{"encoder_dropout": 0.1, "fusion": "cross_attention", "decoder_inner_norm": false, "decoder_drop_path": 0.1, "decoder_cross_attention_every": 2, "beta2": 0.99}
Rows from block 8 of the audio encoder of a small audio captioner, named by matrix and row number. Rows with one number belong to one neuron. Each number is 500 + 40 x the weight over its row's rms, rounded and kept within 0 to 999. All counts start at 0. Numbers have three digits each.
After each neuron's rows are labels from the 100 clips, of 14848, where the neuron reaches its highest value: "strongest on" is what is common among them. Only what is clearly more common there than usual is listed. The data: synthetic speech, music and everyday sounds put through simulated rooms and audio effects. In brackets: how many of the 100.
# fc1: second MLP up (encoder.blocks.8.mlp.fc1.weight, 384x192), inputs 96-191
# fc2: second MLP down (encoder.blocks.8.mlp.fc2.weight, 192x384, transposed), outputs 96-191

fc1.360:482484456467534465541378454430583465507559469498526419497524478511490493452550440495510471503486579474570494569494536436467467468462485484470441511450529513568457508521509441473437460500612510524487535528541575545480544467424468458503585514539495512506472519481510469436571518478480472512
fc2.360:504454575514501468456474529490535427563489502519529539547545459542498465539467482494581534487485525493504494450509561496540469483499473486486467574519485527488534487497514512454474503581542480456563584552616489530581554525501539488472513423514518466473499429544500513496465441479607490475
strongest on: distortion (47)

fc1.0:441533511478471472448459492477510448506441573492449484503500511555444517535497500496516571450482478530461488595487534468482484436535478467518475566553521468509485565513533407536513520465534400484505496523464474496531464507523487530502526476468478544413595501496546518460488487403493482509
fc2.0:472449470510517503498495485542580521490510481501466541471536508550509424520522469512492473482460474454494444432474527468480470526523469488523468504428493440534470508393473545439473419512438454511460544556553560514531506539468551488506491445469461504495477521457540438559464508625498434413
strongest on: band (64)

fc1.268:540490540504545519533483477470510486556491516521573582519566520448533522544514439472499489588449472486456459517514487501588492440516578529512472490497545495550579495562540503495546520487550491524501523462504518508443495513501521424445451449461479505493491533448491569556473499468449458525
fc2.268:489505433566499486488449523474454486479505482548551462525567461464509494517460510619520534553536439456462433501511510483426451481486505491469555537605483500476475463485573477552529484514534546496456567478513455564476504442542517497441495458536559508539587510504563503505504518474543523538
strongest on: band (79)

fc1.372:495430508519512526532447466504522528518542471478527507488487539496525547509478509544425506483369442474498468503470473509519504456489461517535444481506449570484562488573461478506451448458485512421492472577516515598496489491491514450550487439464477429419542515489506608505562538544548528534
fc2.372:467496492468434552447490485525560529516553547522499510508518456532463540445556570541548521423492524484526425447475511495539500526480490513520444546450476487534552529488438513550453499545509517497490449478496520473485539500489493475538547444498551516455455494485508499477511485533502521433
strongest on: distance: near (70)

fc1.310:489526508472582641493496504468470571440530545509504483484538509505490532536525552523492526561513629505488511467477446506452535433472432475403507494477545504445548464562513430437539419508559580532534500512542512505502470494500546524545490527522464498505465533482504481521431504471498498521
fc2.310:539520501463476511505489498545493491568415485489523479576446535458467447490456521490540479488527429509461562420450424579479447453511505439545503494492460481522519454513529471476513473502569537453517445540464530522520466529533475464525493478490478541500455452587479533527494471462543466516
strongest on: reversed (42)

fc1.199:456478451567550493569558449524427572538449525498586546491486459531468481500466501556525479552487532505521472573560588515593521515459539476501575530506560469498557520457532520530541412517544421481464473485512512533425477529529548425514547512515546537451498562507484518504513461503526482531
fc2.199:522467595500533542482522508504469508463493470539453478508449504428497590552459519414435521383503494427488499496515446497508489480464467511549575493502452439533539507539521519483469516545492446509485508525524547478544405517432507569481496505483526522531574394468563507500504492481517463552
strongest on: short reverberation (95); reverberation time: 0.15 to 0.3 s (67); everyday sound (64)

fc1.367:542499484570457508466564512518551545518498559502472511411560501472485413500484491480491504558566502575467537451568525479570545508533538458574471461501390506531514525521467510467483510500506564486470543487479527508490521455439451498546518462555572512533502494513513466469416532489458550498
fc2.367:488559498482492547447482510516522477451509495477511547447474529545458498497444469464516590542504549462586525483480523527506456502484462526527508466469539500459470518481486492481459545430421505512438513499574500493548497492524506494484516500494505486466554471570511487515511436472509490545
strongest on: distortion (43); bit reduction (31)

fc1.30:486449466470502474451497481498505545529525478514517436536501515527541505508541451527502415488477447493546492551517419462433469537512462575430573464510452501498502515515388552529547589444578470529537521527510466554578468476539499440494534512490575517509519509479533541540439467545517531500
fc2.30:583497490490492522492435512564510515591504533492547464521467576485490477533520488523441522491511508508437499453447528447525493504471487633484570494457457541462445569571514495457485463467550453476524568467428461526474506483459450544523434493507562488431454479499555499518456506553552445532
strongest on: reversed (37)

fc1.23:569491533478459430464516548508434506525534513502504508530526459489428531461496563511551470458458440496548486564468488471567482470458505455536493468519462465571544515491520567555524549474493501504430448503564498509500591541492544495568465553474465485549496443507468463500447468460508541507
fc2.23:504513492490505465482376519478488544458503571597437589426449528515525478550574483458552515454506459453464546520515527436551547487540572491441541478493530473486506529430478515476450474537516489487515460474494458469514460479539512440442475512492538569502473475480474542466478505475574542547
strongest on: telephone band (47); distortion (35); reversed (31)

fc1.44:477514589504518463535483572483496633529539474586528529478463530552500438481486459547393504508451474574457450549477532444512462522541511491546471561472516494522482566498556491484522541551514507472477543433464431518490508608485524539519527547507487516470483445508479505462556514458551419473
fc2.44:515458539473481575405465451508527514421498463446501599480468526444492489535546547478486500479550503493535480566496480520497468518550516551485576559521484538574502536526476525458424495446513483550589453500506473531531469525584420457426477530428515500588526504477459491482527511487516474482
strongest on: short reverberation (78); speech (56); reverberation time: 0.15 to 0.3 s (53)

fc1.149:626449465501484582518431485519465525494540519564576505455568458549436525483457407523519530464530499473462456508534475572487466521490456520520509523412486463549509502520525533497466468439501510498589452458517615548502559523491377464507448520561523489482487491526465479497467515454499527494
fc2.149:478470475495536370522526519457525501583501499564524536564523402531480469452493403520508510495492502532525562478520505534468537565530553475415493467479543507566415478475458462492491483516470540533500447479480486553601492498467513503451470552539560492536448539528474502477532521502506492484
strongest on: reversed (51)

fc1.26:498507494543502553485469550541553530418469536544509488455544543537450604488522465462480535507524490471520500464504493528515415543567483474492584483478492439469478521503498509470490498512522518481484500497498614421516532476460481510592480455453540566532472443569484528468477476570479555492
fc2.26:519557495444528537491540561521536486519492497530485470452502525521479505532420457494462460572460509463526511530492486524477505529458500576537457478548467525509519509539425466475445519404489488544519526465509431521445476482496529502513493555436497420576466493463501510474496488562538517468
strongest on: distortion (71); dry (63)

fc1.130:550490479511548526538474433536471495501461503510498465560501616484483518522571504500569481458517420534523494484527499489507513482488531470453476516508456555493558511506505450543559559541549490523496492513505477498482433558498479491449492555517541548554469509518514448495488577514523504500
fc2.130:454466489521493493497553487476497511472483471454424432530454429519534529502519507490481526465511495494500540476516500488591553563612482475434508361537539428509512461515514523431425499450477560495526571518471452497488501422487460517596497512493450482526496588470523494429484491521452470551
strongest on: far (75); long reverberation (66); band (63)

fc1.113:538433468504459461455489517512471480512502525490548533483532539537532529419514544546509444507481465491482508525500556530566394494451509474479472409478528479458576485466537460581528502551552504482536496460552518544485434562545470509512486535424494466556498428535521418541466501567568445538
fc2.113:452516504514503536489543460535568486467548502449531514521521510526531454501486493490524522457559508571484496492498480423430476494569515503612471457497441435522533471455475483500482487409570525480530543570498483519516516458444564524467532499580549554500465510520538516536473532521516575479
strongest on: reverberation time: 0.15 to 0.3 s (41)

fc1.235:535571486399493465450494521461500480498395466540505466446455474509490488457510477532439511484558451431461496456488449485441484450459559483439514555544597526482511535586489531491521484524545417512519543490460463576485547510583537541453460522542412500474430435542535473498468514594523489497
fc2.235:480544528448522546461537530536476525521458425517484458441463533466471491481492463536518514418508520478544526460497534370505523520501440567503534481544534457566456554527519548444501465547589533546498480533397520468437558533561490424532426502466472457469581522477536503555573467527455451431
strongest on: reversed (46); distortion (36)

fc1.158:550539532458472414492458517431472491458476488520537547447458532501459535447480480502503519519470535498428488513505458535489518495487507469499527537493503526560559472509468494507454469479524455493517444454470552475501490430462454485500505478559480512514437476453496550450470472646495501449
fc2.158:498491495520505517500480511473514439527460483481517444558614478456470489456543456445512504481560442507490455486502495459516492489543427531475460510453494503412545487481561512548499530533417509411549478541438509399459508527496490434480512437392459565469471516512442452492526484531426504522
strongest on: everyday sound (57)

fc1.49:494443406469457515502420471565514517496489474529516523531500545498481599485516473526495499509514482465464475481516453452523501452559484464475575504521501542491508532524529495529517466537493466477485564408477455455488467492464538473479491553500456445470447584465524522486521484508523456569
fc2.49:494452533478443506511518560485466499514505483545469443576457474516513407569487477433506499492422509490481468602544582507546514437538528551482525502441444502523519458471442525528530507519479499517579555485575494459472512413475495501497501485500502486549483516495488453459546498458458482434
strongest on: reverberation time: 0.15 to 0.3 s (42)

fc1.351:501427505508572485448487530553499480497513459514566478473546489445489499498420437495487444492512443490578526458522432479517420480547489446520450507481478484501548512498526468569561471495474452437450435519472589529585476490542487517504513481524434504511469449529453460539451480529524493503
fc2.351:456502435519477458511411467463524556558502486498501445551485438520473522404478439589502501517446466447516512537513503527545471504557527572509542442548456502463469555491539495480475428499526436527506515522470505505468513551533537469471428468470506531539494523578451461500549514570515444541
strongest on: reversed (86); band (86)

fc1.45:452510429448483504416444460477454531467451455563467508497520408591502488503496475456573476484538497504463452422493527536471502551486540471547415529528513544480456482515518463489484470525477464555534487466506481482526523418463609432549461538607424426492453446578491486532482576449527544542
fc2.45:510534551485506491461499517528474521407531511504488550516450440488481515475435491504517464488539590498596464475510476531533462501506522475549497493527532548513464442464462500506541499542416542570559506465523480535461592516477503503602546590557467581482410529505494567542486459517494500549
strongest on: drums (89); dry (61); distortion (52)

fc1.52:463540526507530417505486534521531476500513479536554456500399490486488464530538465494544500535422424454462427464495457537467422473465489543474552422503427492509501593422533481481500539497457485542492472497524537516438527543568516488485433462564497519504531530499526524456527529485597433519
fc2.52:497520535469487541519519502496528562548529457517523525502501512495428521499500509522490479518471438524520472472503557444519465486501483548529518584525572531484483488467501513545454461551567446561436422512522514577553494520487499563494561535527513499520559430523466477486524422531443487540
strongest on: ring modulation (41)

fc1.370:491524442418483472502516470490497545566493530451564473463511539512459497539517530540489443566533493547471508501522525528488483538568599426575468392503564452539425543509505481511489468498525526458488496545519426453517527438533544503529477480533533495503458511468440494548501580499495511463
fc2.370:475436503512503469511466483480517482488532480559433557574522430567445504529453488573444525488546488504478422523522485438478500498452461517427493477488500549516483476483537531481493469499555478480544525517482497575500533501473529494488487600561485520470557500454554582452379551477494533582
strongest on: drums (66); reversed (37)

fc1.342:488473437512544502505526500504510530440522492488539524523557477463490560442453555430502536525533564476478541507528446496523515489472482449430501511481444493542443487484565486494455509532555526471475508513511397481518478422509459516520466479557498454453500465545444407509475481452505502454
fc2.342:507462514517452467477557499457467501540603431587450442454505438487442477548446522485424478586495516439503491506553581534542497484469572509488453586474465566463532469436516489470538461546517497468430555530438496543491538523493526472546455480487476537505484540517481504407502488527475431503
strongest on: ring modulation (73)

fc1.96:382452498457484522493456475365452516454440506543536520497537456464460511515516538555555538423556498551532488559529503453459496468540502460445489479438520430524558477437480551538464451450554438476521467509532542541499491517560472525531466465526521585506482498467497481544492563628466595449
fc2.96:465448523540501517480487504507514433489516516562478483512543477468498484488478511492552499556520489420503464541507520523565491587507530527476525500489563582479521432508464498505532539455493413506586471528494448436416567525495509503557535538561498555494496481399512521491478501505493501439
strongest on: ring modulation (43)

fc1.51:490489529531475499513489505436521528584528493514512488494523548516469466524491521517492510418502525521521513537547449442591482493437615422515458501543473442458441524490425480499533548484544453536441449587527471563525466546497531532497530543482475489467472456513471512469506445526497506443
fc2.51:551493460506522516499436527469514477407519521544509552534529412618519471529502502519528515518498467515550426503503546498489500363496527505576502519557518604441437493509494510468499507440510456494539568486486467488458491532498474466509572428513479462524415514491497536429477531531481521498
strongest on: far (70)

fc1.314:447479485642598516505512430523497540509524537515436553480554506481494485545538585486459395517455496509496479510486470452517493525523446513467460525567441472588523493491524523476484444459558473450521485544519478505517523513581468515495460561491484513476584498552557541514514460504488439338
fc2.314:494538497543544534488509506470463486488569436510452562483519506553494526468555517489445489437500506427437458479542476468533485447543488550506435530551518563526679527506523516515589473540524453524495513515452507452492454534500515459530530558547469602546524466489531533509396517525542495405
strongest on: wah (100)

fc1.281:507538467498473458506559510509562501423487480565525393518554462586526521535529523461516527534467423494495443516510541449450483511507481525473527478494540520523507517508524454508531556434602518486492556460479447532472572451495464496526531444543491476418457434569535501504482523494459500448
fc2.281:547537547463524483497501552481425471469546568522430536472479512456554537538497466608511459453454482542522491500452478504501471561508490422460530456473473487572544407521522571501528504485529535502442500447533584502437523516497513469546517511545536510513495491563520478522523487481441605531
strongest on: speech (75); chorus (31)

fc1.223:542443469458471472522530558545571481495495515552507466517508489492513505524514571531536553603483539448522459471497517474514536485504525512454493496518552464534493518515569484568466449512466516480577461503526504492507480512472515545477501521506558498479498509543515436431450495456494527515
fc2.223:570516511574454525529530564481511469475501484506553512426480537458434440527511498434519501476472513550401551468528464441449463491510502484445544471464514522507467510495402427456485473460529467483567553518497544475499506409467477483530528534485556420560521525487485493508548500584471498414
strongest on: telephone band (37)

fc1.266:466568465495488568516524526542494506449473511448556457551510516493468470541533509504508515458481489550451495475475497499517480522477486491480430468535550511480566513544472543430442504543494502511573538492454573586511595545416445426520537445474465477593534527575455465453490523494467500535
fc2.266:520468538530531568507525511528479498534448497505527465494539451495481532505524565504401480431523523491454557466505520497509584469477535622517553478514525506492448537584502492500514510532571435489458518428502469426491510475587564547504519488480502555504467525499532434582519510543450488496
strongest on: everyday sound (58); distortion (35)

fc1.120:528479575411496499530489453418514486492527535518443447524445496536576498424492498563530521543577483538467419464502536504465515498504517509500451447475478427494510488480493435551457526495430502500515507466475494470581528469402455512497530490479547529493475545480478546463509474533489504466
fc2.120:505474543551519479518448541477505513530520541449508516472555504513502514545501494413507504457545515547556526467439455457441457570501567387503507488560518455560507503511546542496590487490533482505504504493618492491550518506624508499461511476490447492548540509509558479468495448477501529552
strongest on: drums (94); short reverberation (70); number of effects: 0 (51)

fc1.118:502494524397467462513468503565547508495485453497527532490473525511542514466490541544523534477482520499470435483458497519532463465483527447485480427538500570519557456527521408459514512566471548469425521470509476549486500500450509515426630476462465584449443553563436514522531476511517450485
fc2.118:538446482539507576476460505433496544440490490419554490569545569535526540510514516476481521453477476586458500530517493493491471436523516479415526501533621458477534497494465495503506453501480466368508436483512503584489498464507486568512528561530455466440578475585512509523485496446488505528
strongest on: drums (71); distance: near (69)

fc1.55:474499491554489492512468558477505500485477585455526500505482472520587479489488518543511402507515581472480539565526525449559519520497517497497523500505533512477462573523513449520491533516475608521518506473478523420416480529428487505522488567515467526423450429463503522472463445517526434502
fc2.55:500506488544504620483469505480387468460563499517469530502521479467466513530439497520560570499535496513442496394454487530497473539460490493476462499510544522496478448472483540531520434558520442531421513515549550540547489508516503552504460496491528551597500486543381523601586508464483560504
strongest on: reverberation time: 0.15 to 0.3 s (47)

fc1.124:459551472529457526522546547523449463519517466522475474490533460447457482451526476556498548449431469536465444467460528449500473542542460486488501505522474493475415390515439532467402455431527499522506431524441552517541463381492472512490434567476476501455404502492464489531444556506507476484
fc2.124:516475500508438496460476521547531474455455412389527516497475517455491517504415478454416497590450496474526458437512458482508498424459493528473445451494471525439485568488494505529505557553454533450524527476585553487450411542486514464502507473522512434418454543453452470445512478481450472545
strongest on: tremolo (32)

fc1.72:515556522535523498464456443486528534472601516488459510489464524466501503484475488529568438479517491450543486501538540461535437486557463550451452521492479477496558475497515429573492506462465465505494451473494514510491467470456434443465496464491497488482523521605464469485533479438519539506
fc2.72:550491453512497554530552504544471590499475506491483527467465547474444526493460492497532510546441472536495478442440535565455554505507503491442513498491471491486519523537585506525515482505528505552519530493462505454569525435543537454514551552492473483569525516532471523506483467417404522487
strongest on: bit reduction (93)

fc1.147:460468448491535610524517481496516530443515490542518492515443469528509513442541557513510468514428518491554465514531500504495527435486564462444458548437421499461503501492438493456470525529524444592526528432424502518527469482521519444499441503516554527501528452547424512503473500470455517508
fc2.147:480528472511469419476490447539570478475617486589492504584457564472516533458502503521462546484526475511465470514449456543475534544531488486507531495515503452494527511474559541567485510482398563477444514447511555533526503565486502507492531515496582525586499608537394574510500441485505452513
strongest on: band (58)

fc1.139:467431551526438541523549486518453549503508547498500514538468580519530523440444534524441447505450515578525507491465500449466457495481526588496416504521492519533473510434500509545509453518501458503472552468457481508476523476443460464557503521489484497567591465531523584570478527509569508555
fc2.139:488563500445487515487449475490530527512426476435560530515436460520470526466431468470530528483477505448471503557501481476587479540500479480508466533535538549469575477507519525452529545509538456493452448486509491491469506534471523504457544519548569487481495517488561428444453507494483459449
strongest on: band (59)

fc1.107:496523498512497609485485489512461481517505476509484490570480526555489526488520476513528499471478499537563450567432482515484503458443475472430527543581612421451486499488488526454525477547507485512518449499471511467562531526503500577515505537524483550462508513518554507524477476496475472511
fc2.107:521503485513476568446500556517467413457426508515461543530492382474563475505472464498415477539492497556509474500485469582495469460476497523527521549547488502517491462464465520517486519490550418534531508545452530542500502559515485507480511455481558493506518474540495541530479516477509561474
strongest on: band (55); distortion (33)

fc1.274:464452535453474510448474526485521541506508495497491540518487573458484560468572491519491545529469527468466497437468557433426457459458450448536582465468438460479473472529521450500425467405459465592480526529509521511443519537500520561527550480468480513495468510534558440543411559476498454512
fc2.274:565484531507477429558500508540468521507419536453472533449539502466521493508554532486509556484493520520521481535471475604448513551502501438445539501438465511511577538488564539548552564506513485466504529474420471546420469490538487605479423478518476531446539542531452502480519479480443432487
strongest on: ring modulation (46); wah (31)

fc1.257:490441494499403513537481535551526478477557509497484468427540497502453472463454474489514487527467456527512566451515467489514415488454511486502508498464492572463545596428430426466520474480548450448496484517469501539492527561444457507467495454620551418471556505567548526473523468621549541490
fc2.257:487535491432507491502501484502473505579544535466511460419501485524488535442453530492545479480483498467480476494509583459520432508538503521467516466458556570494484467405535503555526487461478489426504532478502561482555442533481475473515538490546483506534484476485584479469481563572477545531
strongest on: drums (58); ring modulation (35)

fc1.218:485549506421516536470477510531454454566490512497522516492577499443473522469500442488502517477562488540473578477490468471479449497507472500474522542480538482523531490500495470521513510453455395571465521566597446508504475519483464527486510512532493456472561466449531466580412473520569488466
fc2.218:547452480501519456471532471569561455488528504438519503514587419536461536488522539442507486547494432470526528494505417529495455478518461583455492511556518516560521515440522492478533500562549509462420500413476464519580434466494469500487548423518543478541513484521495442546482529499461477481
strongest on: band (59)

fc1.31:488503533518455544532455522503559531416485517536563492526505500528512603522536482479521517490527448477506545533488499462543462467521496537456522500569508548464489496446523501448466561503601532428528486501489476459506512408517469456475578543549516589383562537546529468476529552454479546450
fc2.31:530542456521503490489457562524492534410515454546471520534470482448501499564457496530467551538550424463468515485485475430481502460476483527411549465449458519543485458446374464555401507451521461515550496493564512483471470448441549526577432505543444541588561419482515483574527456432463522493
strongest on: speech (51)

fc1.288:494411479444513541520528468496472481484543491492440455529472539477536430383498512432495500455481485499468448533452450546548475439474516489533584577487495485498470509494491554551467463467539425477568560499469554522577505511516449519475518534541490471543527500496442502495552485492534520509
fc2.288:527551524517525496427513557464541539496486505493504508502461528544488494440492483584447497535599461515507464554485469500422525500417467596486528493423460430482595468499466509486494583522560502564475486503519570454541537466547521440518522498528513535494515518486507511484425576477556479469
strongest on: dry (62)

fc1.79:545466487453496495497456516500491494498552467437472461467490468503458526472463509539527498444524490538456507527479481513523454547507542494479471536471562465491576540497540492496465489544531525465476515488506530471585470508435492488557394549541492445450528507502502449568599426510499476458
fc2.79:498499412528499537478501491531479490527495458450569449387443549518499481516547487500501504537507506472480438494467553455526452534494488405546508511479576470503488478475571481528472493485532458537435464524502430495486443546519458473520528443541559539520457480472507451470456445466510495448
strongest on: wah (43)

fc1.377:475556493493503554529537517493457510570565548501477497501544549499504477487515581480512535498528451453525443486472486512510531537512603488522469543540450439561591536451488572537626481473568405523541531539481543459517488496523570503465537488488491545527504508595482551532502460527464480454
fc2.377:490470486476487455501481534521601555506501458483509449456486513520483529444504489412444537511485462554518551524465480550477563449502477491507500483544455613453503560496457452461514498468534453529529520484557421526491498542472471488530618531510496539534525450483614480507468490464508463463
strongest on: wah (100)

fc1.248:504491482531467470467443458509479558449521503504480476465477498514466529494558439469534546533467606470440534450516466464441483532449442511511475500554562477484537549565507536484546455501509549527503495495454457460444519483474470543469554493557550531427508537516476516462537509486500521482
fc2.248:502574527445489451471445515493462436491557525478533480526567420601556543533498499553460499507449467499478476522509524467514497489556521479545539476523500471518452546594455467550461522489460519495482531495532569519441493471464476524522495504465496537470500515472539505459488462521477470502
strongest on: tremolo (61); band (55)

fc1.246:536516478525534447459497424544503585419587442511417506516506519577466422491482537497538457540464562510491563479531454546476562486472537499500468459504439540435551478517490494489511542504501529521438608496501503475453502456506538450513556495482487463469473420455439499530477467493415493529
fc2.246:489579475557492553494460538429505499507498444578479506521551543498577510541541531490487534531548505483441571503555497413457528435460534513403595483578514485488415471502518529477487512502525539485506539519399487441520461470524440518477508511496471390482438495482460512443504545582498456425
strongest on: dry (65)

fc1.143:472510459477520443531451471465476508527547456507542485489489477495452592532507485490477546494499458508557416471451533472534556458488438518548584563530459524504496553461444523498533491505517463603401510446479517556560480453525517492553485517552410531486506457625471436534450439509482511481
fc2.143:420447528524505522477564527416500504550543471363523499506442498525548442452472554487565521447482494521517519424479456482467461484541485473433400511498456534506403554543508500425526560534478545467571482472468561497551451535523550480510519490483543426528511508530452491537476508438525499500
strongest on: distortion (44)

fc1.260:478507512480512546512474471426486541475532439482554487478546436506455520482529452500550509456506502497502552568491564482473449524419547490473473544532463545546548441552536505493422538492505472526476530562392472500462506494478488519520563492513593553511469503549515524538548483408439495532
fc2.260:494471494482525497466424446493477489429457484505511423526466487479417471453473542570530489537531513484480517527522549439424486504532535493478436483468512464524569573532509518500510594484516533473530519496491561475407489547519420540557438486509436476449480581510465404472533530575488517479
strongest on: far (76); drums (61)

fc1.116:493529470524525491487497410436500525445437522576560448517511540520579386495510537480462518458537491486560539480508497491514494463477511535542564424545459591496530557585490505525527463569516577569494489431506526548469481545493501500476565469609442478477468461438470500490514508518488496467
fc2.116:501476555470562564570462411485475509507506466498483539496486481456522460461481526552564518535508483529516530476485507546501534559488492573469466559459546509440491493513510551533548442538506535594512560532536513437518579480486461542444540517479454520504582550458531536452554514453574468507
strongest on: reverberation time: 0.15 to 0.3 s (49); dry (44)

fc1.378:559533466542542453521556418534455549533521466553525524486509439505480453456520511527559445513546462469474495501455498486485489498473450459450451581474519496572442519529477552438436507547468468497476426557482457563437555568469491479557525534471461502529555508540484471584474536532523521502
fc2.378:416424517443491525461500530561460492457503549453455499481473498510450531505516538432486564480455446500537485435536519490486501486520535470495510523472502422516463468498474446484478512471471415593532483500597464536501545495524568530489543572495477528552529556517481532452512553441524494448
strongest on: dry (68); distortion (30); telephone band (30)

fc1.339:459426483511476544502505456528521506506495494513452471535552476493432428468438517502562525463456448433505452512477516536531477511511509516570465585474568527479565479515557505547435458539457576537410485478489567445525490536514478514499537470532502466572539412551453532495415534487538497525
fc2.339:548485486471540480466532491549467507461551492587507492482480508503558502559480532494513505486536491450435502508479461546509458534520503550492463536497480522556490490577493512532582477449503478515503405438533517472496425504485458515545541526417491477487493521407553565533481558493475498453
strongest on: everyday sound (55)

fc1.222:554544536500532489523455487446509506559447565497511513484612488461525509486527536495498524455483439538526504458480422513508519503538527576464514476450549496509611459500450453460546542482540510399515446487466560542418538519531540576471511489522483553511463454525516495501490508500539520512
fc2.222:461461523481438537439545494472460474483513509450508437551507561463468533523537500579523532573485499529497478532548500532489526478450491453520557505467537577465553514467494450524446442519493514512513562487560498536471519536502484518536571531505468570437452448500498524463430493434553505560
strongest on: distance: near (88); drums (64); reversed (45); reverberation time: 1.2 to 2.4 s (44)

fc1.307:553407440481444481512426481488527513514481563513560507504517557462505494543551540499532480510553454425475488429456498515518412487437468529509465504504509461481508567501558511539520517474504525544488533496489499529570498550497496447495519508512447475439455455537539476519480485459484423483
fc2.307:569537483424468529470467469497483385446438504498483582485481468533561504454507518529570511547516477463484401479491449498494514560469469544472432562482593432518483537527511454465510552500451556501500524471491502520530536482425522543559530544428437549498539501474531501514462514536506532499
strongest on: reversed (50)

fc1.66:511558532467447528531513510491466522540467476496524537497519498555494492510605505469518491524466444543545497528467440488515473519484448488479453513496570505438530505523531499499473546444523469551474458518484508471537472463532548536505540638526532546519475586554568440526463514519518542546
fc2.66:510494538505543521453510483569455522525510526479438493549443528601516542526528478576558548556487517527479569521547478461493498511494468542489557458521516542498434451508580402553518430450481496516460481508461453503505522473533405520527550415445568515493499471506460456515457486505566523517
strongest on: bit reduction (100)

fc1.320:533448541456491520543504455449501471457527458557516511437529463523487502492525506496502428461421489532536538498493486483536534480462506479510465409423428504482526503498587468523486541472541493518532498505586548498538504530533496578547482511567539507508434429429477446514401461500485526511
fc2.320:484532512583547471526526511416532475531477545523573468516480488460463494436467422424450486420472495485494517523477487560539520495522518448473403460505515546524405503560574519437501430456511482552429440491477474520530523456486514484418551462506451520461557521546462560455512418480519435481
strongest on: ring modulation (69)

fc1.136:516598516459464465444450535480502550493539567568445494481506514566577536484491536492566499492464471472425505435465543503431507491502507488543476526523599504464469481556540536472480455527474462476473468451455459462426496529495523494465563497503482435481528526518524495421486553525554499485
fc2.136:526521430565493572515466499453480446486509513462509447467546482461526460533468457451454440454557494482460380530521428491498491550551554504519506440544532442478534453506481483477560520404481490551502531472505524520510579526493487594542534487554500475438573530542564453590495492524458506545
strongest on: everyday sound (66); dry (57)

fc1.60:524520512452481503450474472551504538517465516534381471427507520546528492500500477463519535500521538547513465501479480449496547490551492519470424491597536443546523442493502524471548551566517504470520455433488533466490533494487562568476499570558506440493498532513480521479512499439415565458
fc2.60:505484467482498484518498480518499490510558547533579479471519531477506473555443459613477508469554485524460449510494512568376496543542532454521555463389532427472527576507563524515516489537433458509560428495517510482490466512565477491485594513534541490503481504498412493568494461426487502538
strongest on: dry (60); dropouts (32)

fc1.311:552549471462504517496501553553508612500569481491479469526453477489458484547542513453541488440471489475446438545485504522524522500496566470498465470509472496546406536595442391438460433538505536531477501520472509476512534454449504542494611537614457526458529546428504494495501438450503477485
fc2.311:465504451489478439480486465476458437484580500546467525511535518522554496534506506508490480450568516492508506459467493473495466536424475443454518521538566441506586539614426558484397477551519543505529469472479474571421521498508486517497524559498514464538517461509501506463490572458507525504
strongest on: everyday sound (88); distortion (33)